Weights of a small sound classifier: held-out accuracy 83%.
Rows from block 4, named by matrix and row number. Rows with one number belong to one attention dimension. Each number is 500 + 50 x the weight over its row's rms, rounded and kept within 0 to 999. All counts start at 0. Numbers have three digits each. After the name is the row's rms in percent of the matrix's.
# v: attention query, key and value (stacked) (model.blocks.4.attn.qkv.weight, 576x192, the v third), inputs 96-143
# proj: attention output (model.blocks.4.attn.proj.weight, 192x192, transposed), outputs 96-143
v.65 104:622534426483473553469455536579494551468494431519373421458488447386437526645580509509521531555474526472543589439476436509585464530497432523597372
proj.65 101:532455536378566474482511533522514532518476524404533547531535504540530557400510610495508532442524471527455467421493474451398601484535514541324559
v.66 102:391493469447559507452448494464518492466550428557524510538494398514548540513440503563437510444487429474531549527575503569532485486463514496490439
proj.66 105:481577527562413472509531513458488478438488477556531420420514545593403473495459497428494470436491443541519466647394465436477482532525496518471456
v.67 093:355570413477604584468471485477514494528483453577435499584522498502478574466456490566438513558482460436389550405446458524442514550560503465563516
proj.67 090:469470554529379484459520499492467503498663505571523497425492419548567482466476397544545466455435534483552496618523451458448503501465458464412472
v.68 102:464518527562483386535476481385529509506456502512533483501429500431413513436467515519535555559531460474544486494554498554478516540517513533461514
proj.68 108:487546459587532527509473459587425448461536516499584488490494475498598482617536442522516515518504553549465459541689459447482442527534445448541442
v.69 112:476539530527553478538486579553498510456520477489533492504565489454494497471621466572432397477484486493528585523458495508489443386582488514446501
proj.69 110:558422493510500498527492473593417563514441538505495577498540470531435519539473561502505621531485565492528474472548470519543511565506531495520504
v.70 091:556527533570430506577513439551532508520523541529618434482422366518513509550557539503474595481436567585510579534514481497525444437491490606581505
proj.70 098:511357421464613456458496621428458526492488455616503575506506570559507501498443541485452429561560434483587453563480480579538579519460548519506521
v.71 110:528496449579566427447548556542479439504459452420554468475507486415532480543523468543490650545481428526524537606484422541465501475428546491528446
proj.71 107:503591549496420534510496455535581488480471476503441395581508586487518484429570436444532381520474515448464520486523490485490510548486413516417546
v.72 112:462454519497572536488452564522411522516536484448507604589485449516491500502571501502494386569463438457532492449404547588520574486591499432551472
proj.72 108:481593498487459546526504484458515511576531494464554592483446441507572436465470547494490553475521516473358438458521448458460511531454562374599499
v.73 105:425585466440515486459487443519529494526419570460497547531574554476524469477486494530438472486593478518460482525543438440448473555518509491479473
proj.73 109:458415494561435550522496515504466464478540509595406495544464451470472537543587474483600476477459567466613565490359496561493551423500499457582555
v.74 102:482450510522562489506465463492559382515477494479509541371469458428522567465515503556506404491503560473512575498553440517533499513468480481521534
proj.74 090:481461544582473527503508546510475535527509463444511518569512528544537572500489485474548544459549567538533462481517585470501522447578480451501438
v.75 108:490565476504437624482476466419664525493500575541528517485458509478574420421467558484469586489493505559589420455399498598460466517467553413449455
proj.75 108:516434529450544468509475522505406476521501510409586452537497493534514496562487469509491431530470490537475585613545497468467474577504553559578468
v.76 097:479519521458520469482466489499570512502531521557360553464471489608499402587452573479475454480419470532430527448494504450546484517605395497493478
proj.76 092:492499522534434450397510524419418522486498468518575452478514524489448578364435480481435522532528529449558509394463524543496521483455542465452429
v.77 106:503564490563464476525502416518493551564428554528399467423476503580548566404428554518454595591443492468503462458507512542428439503465506488521481
proj.77 105:500443513457466508507497464478446452496644518581598462575499411483546550551546434454499467375569424469533500513429548500558521489591501519439433
v.78 097:289551573520517478498548608446510484547453500545508486558501531512504405532472510573543393488532493540458522482486513448455552451561514519479526
proj.78 104:527483580463469589524502468599552372495481452581443457504503484471510497464517502476544542547539486454625496509444534550528504518518413438528477
v.79 090:456476393548551533541485507533394532539566572491467585520530486549523451497564463528455473545518529474556483505543520356481526576484452488497582
proj.79 101:504491551472426517466501525424552534477591562485494508515452570534519502496500586537495526447461380475514454568478518488557567550516621544541517
v.80 102:425367430427453398509457542495511487513483603519546513603548547549529471489525442622564471517496526458520544496485439554401492576505524478488532
proj.80 101:513603574559561495507481543447501479428523494461518392472500439402564492487549480472542453483524482529532446478529538535460498480437526514558496
v.81 092:553392462391418433403528417570558528502554494490498520492540565426485502519473510448492513494532432513490436441622421486525496469507474542529530
proj.81 097:489561438577586485467504577428539506453465518449465583482516495526463496421482581531497473479490416508430542536347616452437550434539566468485451
v.82 097:603515537448524511527562457471541568518547488529468469490558519464481461445580554538461470553441500555444500462464545491547488495467479421525420
proj.82 102:492503463509462500435504557510435519524522465487491447514539514573449501490515511404495537406525435536461439396461563536407458475541535545494623
v.83 105:523626487494528561534458414439549476527462479493494486548516510433486470536479506392596509528516612616559519459463510536493526469501484477485443
proj.83 105:501387524534536541472518640488491497504588483547556541413524434554447505459489598476512553480463419440511475401594459452495530545530537460509525
v.84 118:529651496554490557521523462472519424487550582534542559515538544418473522450457478451422490421478453535519482531441479575487571450454418489457474
proj.84 118:478483505441448498479493555422513566402454533491514344556500450537458487531463528466409506539432521484474537461465419561509504493575550478567520
v.85 096:438406591520480534559445550580476499473504510485484447479554499575501391540479514613572470515482501464509467595466492541516449502526478541539472
proj.85 095:493544403509552459386455494442506589541425476445471517523498524500524516517502433493530552439477523528503507430594501495471465522442397492552465
v.86 107:601580485464466515475500485483485414522460631513494538568464461378463510355433448507547497589464483478523509433547481530471568515481591481506499
proj.86 109:483435522485508457461522535533561479522516514585520430493433446525558514580487549565527391442504544599448550439602499542453426464505426482388495
v.87 108:607499533510462521499479495611491402521501481525527513521522498479518514494542449463544625473532472488516454499461566471533479506536488499587495
proj.87 105:435460416451519480532483519492584572502446465454427493459462475464645501506403502529503450490524447472459631501544440441613467513489466556419498
v.88 097:416506528474550484481447462472558487421452537502533450478488568451452537457521523391380506370472501528536560433508472479568488470572533515456513
proj.88 100:540393483557448403530488468472423499638539482565431463449547501496456525466501485467383525627465499542535465543463531538518498459548566505582495
v.89 097:591490605408483527469471498472449547532530452549498495519550520530480470516539434554562440415585475483501454502493496519605512431567517504463373
proj.89 102:455527439395545537508466496564550472446477490486488494497541461445513496491511594408490514464547506493485534453465484424523456536606441511512563
v.90 099:571566495466460455459473421554491467498539511494535504535406453590528493492472588573438571550513512534439487484525547542505476490470467499546461
proj.90 094:476475407525501512439521558508470470414479494412518546479508579484531503501520480490633461487518498434555528457488430477536523503493526563493459
v.91 097:622557522494619527471438502551569550466543490548434545412458467526515587565493537489458494596418483426520561476487513464602430478511369471616440
proj.91 101:490405462366388486534507459476464519573518509492518528459534445598490547479553528479430456389479419585417493536476493508483496489484565542373557
v.92 099:533497430453527476451504571595484482546500457570499529474472530463625575573512522461459509529379496494475516539524465514600440475496422473577511
proj.92 100:523407502406537463514487472489497499554422465546413523525441464550528502531495471610441539463604514580467535567427552518469582497505562523359523
v.93 107:530561493583458530526596536435480513502536555463571527507440530460439484490519528494515531463453504487492455530503386524480577540531533593451575
proj.93 102:504385485429523467565532475466529512462434535532460411527447395509581557405522527553482473545467454578420454482480525506499548467482474476661445
v.94 093:407471452469480401583530461560451563502535542549511482475476498523452479425509474515542557573565543478583409452587519467475530478506442476443557
proj.94 094:490443453540529513515444531499476443514522463603563564485457514494465449551510518499543555487468484440441481468478556519492445461568434542478475
v.95 089:450458497476505417471493420479512502467506461477533436454556514500470554490437473543560470484526578541521520539515545590453493545447510483555494
proj.95 102:551522451551534548460491536481454453546544497540550444503426479524535507515517490452549497552459370455521477566494475528545411458510424493442510
v.96 095:539486499526542421489398442447556453524464530451499541482500519477358414563537473399511538494490514519507456498456621412475538483416431506521500
proj.96 097:499556537614468547504508451465513506502520503509489492411553544521437463433512542493448435522497486501486458468507502516554482499502572448472553
v.97 089:494527435529509516443506522472441497451511555458447461494567548563487484487461440562475539401494522430473446425565606450502535470496449524467598
proj.97 096:443477549432460415490531383557457480420475536501466485468537489479590445563515527442491475526538486534519572497469547450555486552531493481507429
v.98 099:443638561550520443511571452454483522585528591533481474443473483610505495491477526492461576582466487525538414548521523489531495443483518523495514
proj.98 105:542409444472434573552505477451499470426518447558542519499480553466481533554473509505421473467517451493471536505486566418552498534488514486445479
v.99 111:419510448461608517533474527473511422584508466497431456507391635515580485536492557478518583510538494555440537542449537540496584525445499414559499
proj.99 105:466477576496461534492524467480575476462458538562472531443504450445460514412473450578549454514590532500468442592395610408562451479520520448412517
v.100 097:531434438463535487488464473590463437505529518535534572498490509548398524516525539545359526563446440406504477525510519428606459457543393421578481
proj.100 103:487607499489442545510448556508468563513531485433496521487496502471544572479495481503568448367489437555425455489450605474525522550441555550513517
v.101 102:571434486544523511495470478453442465555527472521457522476528542560548450470472417572587458452529546452513454536504528542449549466504441385537533
proj.101 101:537528531439553485507511478532535521471473535543498443515495563513475493445545536461431515597529497513487517486586412480584526551516559594462464
v.102 106:664524464563496509544531426414412546496538533489468493443499520470500444469512461503417559511486492559476399500591556457546554477516563373545480
proj.102 117:486525475416553410495518548570513452618461475479465403504544508429533549488511470473456462445483448505502557520460530477552472499535545626349556
v.103 098:469496549458462496492545503541423526497487507422475559542473501491544483437550510470383368568510496452495451518541577509566550475555469393386448
proj.103 102:518473464605483553595478517526455530570548517472390502457471465564576488450478524500516578422533549473522560451525467467416536517484508524531536
v.104 101:486505558520414509506440520564467554475403529463605432519503491556531498559474484404451542475478477481541492462557422482513448508554545524434495
proj.104 105:509422398605602449482510547405424445559455554518442569453464447470550469511418397522504536443545543542422532479555523520476524453521520450635456
v.105 095:497395359558485474460499478521486465443488528480530550519475411457378547567455436580571567430475398473483503539630508455515541418604478536505453
proj.105 091:492558546529505458492425556473534498518544456529470518463521508488551553389496555396481435478475513519411406534464542501570483560392427415520534
v.106 106:512462418483505403511508543554475391525445464467521508499572487518450503504529481506522481477473477383541507551503538407520537538437517494499467
proj.106 103:502499605546434641471468508438571470588415520494450402537454516438534488413446589471577463486550465537461524494458524510496566456508462449442496
v.107 099:431440539500565584555508561508550482467606521518502466416453473528457521552516555599549490545524509465468583463447603423459418557510481549517540
proj.107 102:477563527573389385488529493494463551545461438469472486534520543504500537467475434536530498450499434585529470426493472491476548532446532536488424
v.108 114:545558492507566571431492481507491558494533511481541538496541501497593418449606511441525516535574526568421449500541447490456527464526591541396514
proj.108 107:507343425454524496502508496457508550474518476490422592452511479487514430512475532445459520508496506426501500429517553497505495583464420562438538
v.109 105:427407493560508500452595492530575481531408498512464445512483558410531442448548505509526475400522441617467490502511445516470531489568601536388540
proj.109 099:467583499589491545574455468498453544467528479533401488486520611474443492509516487454485538581540589460543522595511559483557467516464391454581525
v.110 100:350451505429536544429448623481465508513553519524534563550479505467529470484468534508563481487382606456566473575520418555598425538576470485468520
proj.110 101:511467541511469513464523446516494480488440472419536442456532456453577486525538512526515571498575491541475495526531613490380426553432442471612478
v.111 094:471398475579503541458467560504526362449523520538482443439427637404462514550457564526576469415574501462504417532446527573414447373503470432518553
proj.111 099:460583557465578420476502384422519505492392457450550463524474430467585535387572436432466490675519523536446568540540522466524461561483458515479446
v.112 103:454499518500526485530531475471431509527530496541469428486422496539480584491490512524486561505629514454555558659497447469525516479469483469483441
proj.112 103:489540500551470464481472533510465460430454526620504526477540538513417471523487393554513458553477553509451435501463494461463477405504492477406587
v.113 101:474403561488475466522505529491492502527540407532522471482435521550484477529499479588535491533509392624503619519447542626517519499469512492564511
proj.113 098:467666451557528511553466603519537493419500498464539473465460556537498514432471440542483494387459510449487481501517495399519495507553474515491427
v.114 098:458343489509620461535556489542570463522551453477459516423394462543393535505460525559595476451486416451491436477550473481407432438613576516512482
proj.114 099:437630491509418443491510513462494457539510553511481504549516479437545472516463481521461472526555542589471524461568553496617518531386401413477447
v.115 092:517474545456526544505512525571542539573482411497504411463578552521600458450468485501498542449435521554536490572399487473534501503497509426526463
proj.115 095:528522455497489465449513644531417481501443505445467564563518467497470491528531383592542537488560571496469485401580494553410505404507563509609513
v.116 094:554658479476455526530528462482457511528358413494498596518562474523483429535513557483475551458366531458441524516542476581438546500476419495494576
proj.116 103:498424490556518545528491532521522576494498534513566462450472500482501467496545519525462547502468477571466492467473387431554434483439533568590440
v.117 081:511456456509513548398568560451505487571499531577454549462438508500532467500478472463520481501504506478538396486540452497397583424696510480542421
proj.117 080:437540486452517389507507473530570497416494503558511543566542439452503457437490497646533537513473556567405493510424486481550546490434507459488418
v.118 099:468530555433378560470501394477465520548494539512455490523453476465493478448446604533512422532515561535529445486531500553587441479464395442538518
proj.118 097:520482487483576478515488570479490417511402548532577476445524483579488512544540535422466482466470512482554619507453473490394486416463557471598477
v.119 094:563528535416538511474455527455588462418503494646525568513488432516472512471529513411535432414556504562516539521473497618530498543522503539488535
proj.119 097:477454487486588560451513421493516501487476420541600590410492520477484498610536509583434585592521580442479430453554436477500444521539496467472512
v.120 118:445442523507460472461456550480488520492513522462534614592488542439532532536558500586466423526535497346484565609524496519553488469513498493424493
proj.120 106:467523544614510566508496449573476523460525516519538408491522492419501512492518492407491520473511448589536422487420582465430474502448460544543503
v.121 088:505537616471439567478467478546399527457509475415470461550489469556508500536496505503456421482498575446502457514592505515539496428497497573510517
proj.121 087:426386444566531422494475509490500488425470515554499614390531446562463510436471558428494577461412508538485486448451560511409473518535541449605474
v.122 107:562554514508458514467436544549435570478521513495482534488552504527552441559464440457433468517495442558507452494448558456568554528529527564480568
proj.122 105:505558374427566452463482495520495536455455480435517582442511483486405442514487531538521519476485494456503484492504468476468456500480544585495488
v.123 102:544498469484432651539535530579488465567561524493541521511459519414480492548537474443435504484502514463518477550491572556570526471453473467523497
proj.123 115:478521560451550504553509493466458473454525459527499508507540542547496471523520561509494456530480456616443610562416504547479507521461596480562586
v.124 094:595418527552316543526503560474451439513496404397506346496525491472490461463480486449547551529509605438470504466583427578521488507450516521586516
proj.124 103:526527521479687470541523461522585516499440535418581544467493452445474528386504503457499463504467525524504541556492534538433509464450548485540487
v.125 105:505499554544458562503520425523436465508489509520513396519472404558468480553483474450460543524521463526550513480397496475526546437524495430558518
proj.125 099:519466458500549417525506544453468452529517513519524565487525566547479545557449490534508417496506527422569591581617454533555427541492389495463459
v.126 101:510516505521565447423505480552597562395496614532435519509485625551475513524470542495514537501437477529413539487529554480489457471510504422544512
proj.126 113:474445530465425440504480503394456475464538527580562516512543503476490498540485474519458461484440406528452484515521515494610483502444597463444525
v.127 111:543563546459482492547471479507556507478583447524586473486415531451482493491533511365400473481468511527522442465487416475606438454477609472457425
proj.127 108:518438436531528500502455565509442481498434473457525506426511442506463508583512541527526522483507457517550546566488529544478541584562555545544586
v.128 104:520431552566550507511515513455539504525450434444532399454572593589446623426508473497611444538558490473446576499423426492526510539533468575521425
proj.128 094:472562371473505541575528604551428585466456527505612574467483535530562465544491413471477524477421505500640469524519497501557480406504555527570533
v.129 099:454522472436524514481529549515450601549544483550503478579405512598499498552476486562532565423443578682469399476494471539490410556456496465539567
proj.129 088:517479533590479570487510413513485530410570530518485523507477482495463581479494556479475477517500489377533467490467548424514487487549510567496413
v.130 090:496444563406486458489515547513494569531501377380449470433541431575558456548425548478474411443547456531543506542571452411417478455525553489517439
proj.130 088:495590495480574607460446527449481543490455485499458563584397536536472484436481535507521549620495505389483602424380456514573492549486390541515527
v.131 100:633538482391497514489522481516444421485400457482465500417523494559542506509457455584440418441453537523621489398416505442479404526548558501448474
proj.131 097:509545572579448407552502574497514487586584431528497382528506531535454569521445559476561600528525441436415524546528567567453446483434474495459425
v.132 094:581484546430452556600541533464589426471510480550476493452537546532493534456525523487601535476529515369530486509518478542464544530431462491488519
proj.132 097:536526463512544546480479443538445492456420444413481391555498516459472564533533490531545439560510488616492525475528394575539482565493495623549468
v.133 093:437490508515527505511479462457473501478435584511611556555504447441494488419513489531521475579530488449448549466455549560505462481485488526558510
proj.133 103:537476509537474507541480537576454503502493526644499541432528514512534487589477553507489528467536411548569511572588503440500508513488476489460455
v.134 095:506543466483527469538488543526485485594515445548563468421573531573581466549575467467430514538468510554526496521499454487537444504515416468432546
proj.134 086:507391483543455554505519472504517520541523502527451489501517478406492534423524519513603493409452523475458524476480485380499510559460451474555531
v.135 109:519444421471480476517514510484593578459456408497431467479537575504507513480523479538487567361484470505446439622497467504526592472538442447440549
proj.135 101:479586545509518505519457387524429464543499522464504523479508389513458498542513505463488427573481496438495451450463539471550465564568494483676517
v.136 108:524387513533517480487494549449426530436506391518575524528496409552554433517499485516419553468422515552537579566647615595449481550541454387502565
proj.136 112:530558353484490485459512450505543447529567497593395578472532584491450566438499541471542416497499504421493484569443551470495536435463498483439551
v.137 104:467559476496475437509412510447503433489489543489482416506412588573545525472465530515551350525508440460455554489490649535517478473535460611463462
proj.137 093:477550601484480589523492463540491484444434460543523482502455546550565549441472505425481492517559469535511458621599442397489483453496557454508488
v.138 102:483521487482377466416421500538505514439453574534540493503434470553539514483355577527425575463430487590548520517503459408534536445571518468509458
proj.138 101:439459601592584457541566556410531526542535545482496576534477507505491530539511449502467381541530513415424494481518453494532558534452516410420576
v.139 097:459387445485494536568522402453445432491500506585623539419559504508640429471447469481455438449438579423407437510554500544418482450467560572518431
proj.139 091:529583539511524401512521605489505484551563506576455521508510505526450557593492597551474554467467434569573525547523539522558455482571416459532567
v.140 093:473449581474483583563532519395560565478515389454517523524484487482511494479512512555427547451485492495462449472525516518532531455502535422443587
proj.140 097:529545377549570387514497542524419525525465495489579522475508474529432518556496536488504539512472541458493497456529498509506567592582332567482362
v.141 098:469553596532588466444462516465473414559508601520434494564447468496536523410504465497617479508519407461443500534452497472460411486569467611559484
proj.141 092:507463413507431584488510535468567462374536476635554438462494519412494512590481550422442611513523439441552549465502548569559547430492499449483486
v.142 107:490453522535488494466500534518585581523432517518527508569451473452512508416472452564542423467531417371442494570428523481573515494536489593554534
proj.142 104:530494505507577443528509511494504457495539538563497486491534578497495513577473520467557512487486540488484485502552560498479510606556411394487423
v.143 098:584416459409549529466495470530467532543492547555448483485524528490551512395517505471518479564561430425522563441477524591437551521473472467561501
proj.143 091:477553520565422501432494537563500466397492478489566444485529415565478489565468482473516516441591504552501399525533461514568490447539601590502501
v.144 099:490440509482515525480449479526548508456471515477512481404506599489459512517459409612596491467533492532523531460479490506469547548450596566418451
proj.144 097:510506566429486491577469563456460426463472506534618467488511483578545508518442506506506552572448423477507486426555517462583457468529499440533445
v.145 089:517477456456505489500432428487514522468426604481504530384569439541481594496499526500532524477477465499486468521503560529506544433552517450528559
proj.145 089:509512561482514511462488523494514498578435444462495440444566576498486493565527485471497469459519502560386599487559461495517564539447536480534527
v.146 089:455521401445566391533570470429561403512531450461486438479529463494480501502506460530489521525440535505439549389576424414549485513384426495514495
proj.146 091:567483575603455608573546504533406546489423495513564415429490544550444462415568474509531440539492548530558490533501536590481511458511487377579523
v.147 095:545552560548551486599481604430517476481540467533470558557566491430585507449533532462524559513615509552445538456483392487495509471451516534496466
proj.147 096:462442394524485578547521398587568537474502477556544465527485573449394459495496516460506505499450464450604451578418437584441458556498474602520454
v.148 095:471431585582448606487572572518506543461519476506497531559560502444471432494467522553478476496506558432484608492483561412443404532477476516494533
proj.148 100:482503399480554466499514482583563391525495552507487476433473510463547538507558445506493509503483512590547466406474501574528513484527548539452457
v.149 084:575504474417447487525566507517440457450575482447485412521487487458527516459519505566466553408479470412537485502484508489594452480382441511522444
proj.149 081:553517563636514457596509425518541429536553511514502493441497546420516442620438468515556401629466551652515507515509523578431536530502469516494576
v.150 100:450392480508447512506472478493476580443473376458487481531507472486506458478463467468467502492521513455412532480578560578416514471486400513418474
proj.150 105:495630443502575441503479533478532524494541536507507602429481441545575470482537499505489499526519490488542482496427538550529509424517493511540498
v.151 110:492454499518588555616520526483534531503523391503476527511492516480476475533553567464421461544554535535594502562519469419493551568501458468524522
proj.151 105:522476433516444511486511445554453612405476523447408514547492525544521491486577541550484518554507494426414405454412519546472441513479488455465437
v.152 093:550481557506490520565512474535541427546436440569425465464482506498474516519539489552495496415508462554581420510487502379566460468453463513544481
proj.152 094:493487490563477487476525519523484543565627501426439500537513463540488526519525438454564508464509518511498490462556426509437620540555612474585527
v.153 101:440500538482437525504464514433409498522458463383534465473467502450492505468416530464474435506620438479524599564515571384445480530562476519563526
proj.153 102:519546433535585483548522568442397520492584459539495468464475551523456485650514572541526527487494581529523529519465499560517487521474407586500509
v.154 102:420511510523413475580497457488423491508482360527542491482463461551495496567532444559461449521460474595477488557494442556559425511513530537431417
proj.154 101:496512507516511508468502515506504548510483522476521544549520496470499555487517519436512619501481581437528435475542625575421503428478368478580547
v.155 099:496601435479416440542564440501524442510493562531517493474437497538537438502442546556442423398478481464480427492503517557553536543525535543429456
proj.155 106:551487626588505518552514510398570549537510479393470420561520467469563450451509439493480570638490550530474439464538446518471444501435413420575483
v.156 096:455488621530533508537465513584499491577462556527487492568614471445537470464547483602476479571533546490493602516513583535438547509473476516534547
proj.156 101:512414412528498461496465583595485438467540495555506620472501443564489493529547433453539561478504439575502508465512538536516521426526533484475534
v.157 082:469593521487494516523505404566477475465421528545505639501569461509524433517406483380493454610469535406506468422517503529469493482512511593498588
proj.157 088:478463458412532464486554652463565470621543516448490417484487541463533502417521501621548531420496479574515510471519520619486515417509439456516428
v.158 107:396543486545509446467502447492571470467454561395517470529534441529547418557497517517474420501516504471387514527455576560515529542451546521447379
proj.158 105:558446523506499563471568588484447573503491461602494518451419504554437485465475401494424480514470527491519513587562493509512414441550445493575573
v.159 098:450456479537523453560529503544501493567493506419446454511478527402513463580542547511491551452506510393402499476525551488494576443466500450619506
proj.159 097:487479494369495483485504592488514468596510481578487519533457447532438557494524521517492420554490513656617516513545520431549484521548517604470599
v.160 106:536419461606526508540444442464502515518418494519534487493585477460512436448471534507523457560577534563477566563512505432484428574538561506491492
proj.160 095:457482522448504468522489499536567415580593488536551489535467532589518463566499492449499537513467449424415557566590478495409505471463469489458511
v.161 101:521452410459517464451513497574451426447420409559533525374475538424537471556439521519536399535517524424491547452549479505508407510497467477511439
proj.161 101:496578599556480585488578525470496479574561443558608492570579470525526520510484585420483515452463444589468506540516555438485405523452525555555505
v.162 097:477507396441480428577485478524482523501460506542492490506462598466535459513424456493470479527465444490495467458540565469504560429485511516434474
proj.162 091:472460597550527490569487421527456422570561557429537405493567436511373491512472523467484510512531502577509475404574499540503523538516474509578430
v.163 104:501517441481504458489488445492395423534561557546522535435568455495471512503444476607455505512515509576494439416483439492481458466528487532516430
proj.163 094:458569580597439583482523573529562503454500518485474448481481501548505472469563349506542483460516501487532557580511578579555490481464459458475609
v.164 097:552524488514498490541466478545505545448443514438497502438521445524567555545553452472491532412384459526498343498519394584518439485540445521474475
proj.164 092:516526548525489499545543412420527485598504494504548389573504547502405522391536551511507531458466541470485574599488384471455557522506523468588573
v.165 104:497429471482530483522416459447531469468436463520599517591519531462478482567404487530515469553463532448531379491464405456559464462483584440531463
proj.165 102:504577524490473566483529520552465488449440511472444573514497493538543526547455501575478529430484477517549598413540560478455510528509496569481456
v.166 105:619441430440573578549515451486567488508502484525545584494535456473526589449439503413406540619457502459543509515471500461475449555425407478546452
proj.166 107:530565386461490413517560521502487543541504511509527491520501480485432487467517555440525503414563532435508470526490460534463545465489546511438483
v.167 101:452549409478572522500450524531591497510491498548382478555498576499495449523552453498420554427483530468512481499468427481493425522490493529500575
proj.167 101:496454623490476552426509461561504496428456513558573519461478456480538494393516517477530486550516525558436480531487525510492472502437634491505473
v.168 103:477531463570448527475493580438496454484482486488557405430497443600549554502604474535550583446474448584462441445458451475547498492557480532446439
proj.168 100:426515469526500478522497474458508583519614487418516589482553565470489471465489479563519517472477499464408505610475474472445466580486467514578558
v.169 098:534460474401456396546491532544541424514539468455474494530549533519519598540548490500537521499447567478485484585481583470486496552490377540551519
proj.169 097:501519495618538539436547434491431563514390505558365576422553591460541564598424571510490520470518458465480521405455489587477527431438480429540451
v.170 106:412584515512519553474466498447522446507446584551461547500500482448481496549438439375500577495542496442400571529424382580559438558467497537489492
proj.170 108:510327514441474444529459539471543502383445533549555540477549517445451493423573497538513529569497470503578480469541529475442478513489494489447566
v.171 098:471427515516518393468517504454477491588463514495536622590486539502427504480518534535491528498531486439394680514574504537607477568538509512535522
proj.171 102:493491483493503584482481441478495405535516452555512391494553500514553504594483474477472418452471508499567473614534500450515494436514433522560505
v.172 090:537506542500440533558527507495456535511446507534467461475503525516449585509485526543536505519384570561522443470575476521498530564473465629394549
proj.172 091:437567449592545514429454417465447509386548521387516414475555539492498547498512482455476441491546463554518489502463471529480501413568503467522442
v.173 096:544396559507405487498474558532540415461561486539464582527456501532601588549409556494547459445508555505490560509493464477470456425506412560444479
proj.173 093:455668443589559525507581443531451536425441527432483473456503503491487492428570443500438562534490450473509395429435477514539542571500523615536518
v.174 104:513493479415443490513499625403507468459459435483500499442486521561602495443493502472421514427406573495478449456484579483376525460572548448443501
proj.174 100:411563531558489495485530468639492582585482489489535458539518539620356506460489576455494547569544503564520478439445543515575484515435464480422450
v.175 116:498483521593565493450423515565590542514472593519482548608519492474466457462483475497428460647532500479446484509505603517547598462483565493533499
proj.175 110:451377460473465474553548553527481487537583500472520598497489460529519503504500421504505498354536549524552471478552469497506537504549525463451489
v.176 106:539598494496489503523478572480507442446518591477530487460541560487517483524456558548418517459496567468462544555500567545557552434506444562448467
proj.176 092:475481545488484524584520432472509482617480466561499551511492487466532488518526488493497519540450599616558531566512430442472521556487409565524509
v.177 099:468455483628592483496491492551583511441472408442472386639454541487506432380479573591440471417522544402540607494567496448519478483552541503522473
proj.177 097:543490481416473461474529430632383433541509496545492626461531489536517550568472476456411539643478546560490437441537600472501519473473457498557445
v.178 101:491466472608492416490538526534500497569493415513404394519511505447477530412441462591543445520528563455455489472474469467473441467498506516636510
proj.178 099:473566488476469636561560512497540461452548495509490568534498494566565534580574393537504492550487547549532514597436600511537494566502457478438516
v.179 099:471420482479511537415478541436526494509441399495476609472515567496465472508493480452510465576553503419469508562506512481468516524409563500477454
proj.179 102:530494484382477586514499485497554546469517486487498501569439495469508548449480436446431411472483498548530444391507481543486415488582515502441533
v.180 096:490504422474499568511471409453564448423524476493422427451504577393594509378474491407506559441474477373410540498458477503452492452475578498476468
proj.180 096:510555501407490412470498556559434497490499492511640568460557479444526489601519488518474500628440525632551480446496545544537519501516492500571466
v.181 094:538511503624412551477485556559571523420573599450590509525488524470527494546519539633527495552513406545529543484498559417572496448488494497445503
proj.181 090:442545533540550540469558459473530406449486498451555438445553503426537478541559471529509481374449556498423506483573389507570531507525566540463514
v.182 087:371591541437530464538473512451488446462518607509481368509422480489496473426495451624423494444478424565421508566440619448482445525541560581502516
proj.182 086:485403592532471506536474570540481480480571523644550596429469529499492482503403501524501501584507545433461462551535554503609471572430466437425482
v.183 099:627477511575520484576484497522580531441452580542504504507567463498575503483434478520583487506521541471603505528406484557463569585446542467516513
proj.183 094:469485508423490474477497604529539540480488441481482415555434535538405505477524489501491532590534477547505546493544402442493565497568479554387372
v.184 104:492535439448538421494501518602507481451507431551448447530502533536609515494482523456476431486458512520568446584421568546483570552519524527490492
proj.184 097:475444494444485530470538475469470520502426481440451527511517510552506600480397464473466597538472467480422454363471505526493441448490521484653514
v.185 104:603510514478609463568508562464426470474467542457457563368487489510541504516499450565516461407424513442535404453516519602534537481614411514519533
proj.185 102:464589439503424476516498479482497562563506473475500366512500550427448468507491492523563539548509421584529539645558466471533490446420512563432499
v.186 103:514568499446556493476491468451473482530481550434437443552481507415552453514492510473509498562468513400552564581462512553512538479466415472477515
proj.186 105:540388534572447464466518577604477533478505468513504551483478532528480612532470460467491459495530506511441563458470536536390435526426538494567468
v.187 103:539471452548563579465479418481528558470426566467491531499526478596507573475433572540568378469519538483526405502500480558532478516574445497563507
proj.187 100:503612495537453477538513574531461543400512509464550374469446500552523516420557411437491529484536440551533460546550453434498508433526568495469473
v.188 099:488493440524557495513437511542531523515479527459423536523456439483508419435515524526491426506403510448485518598602557480495529461473514465484587
proj.188 102:469525541427454554514510460513453484446549514481495496469500559450494546492416449513457487552557449514546400511465471408474500500543533595565369
v.189 094:578466527559503539493508481435530521490438454482473525564456450579555458454509587516549422433458496468502430526521479509556455540530585506503524
proj.189 097:533555469474490546533505434554530490475471470438496374493545558454566521522449562533571534552535491581514524499608384454500490469435454567454444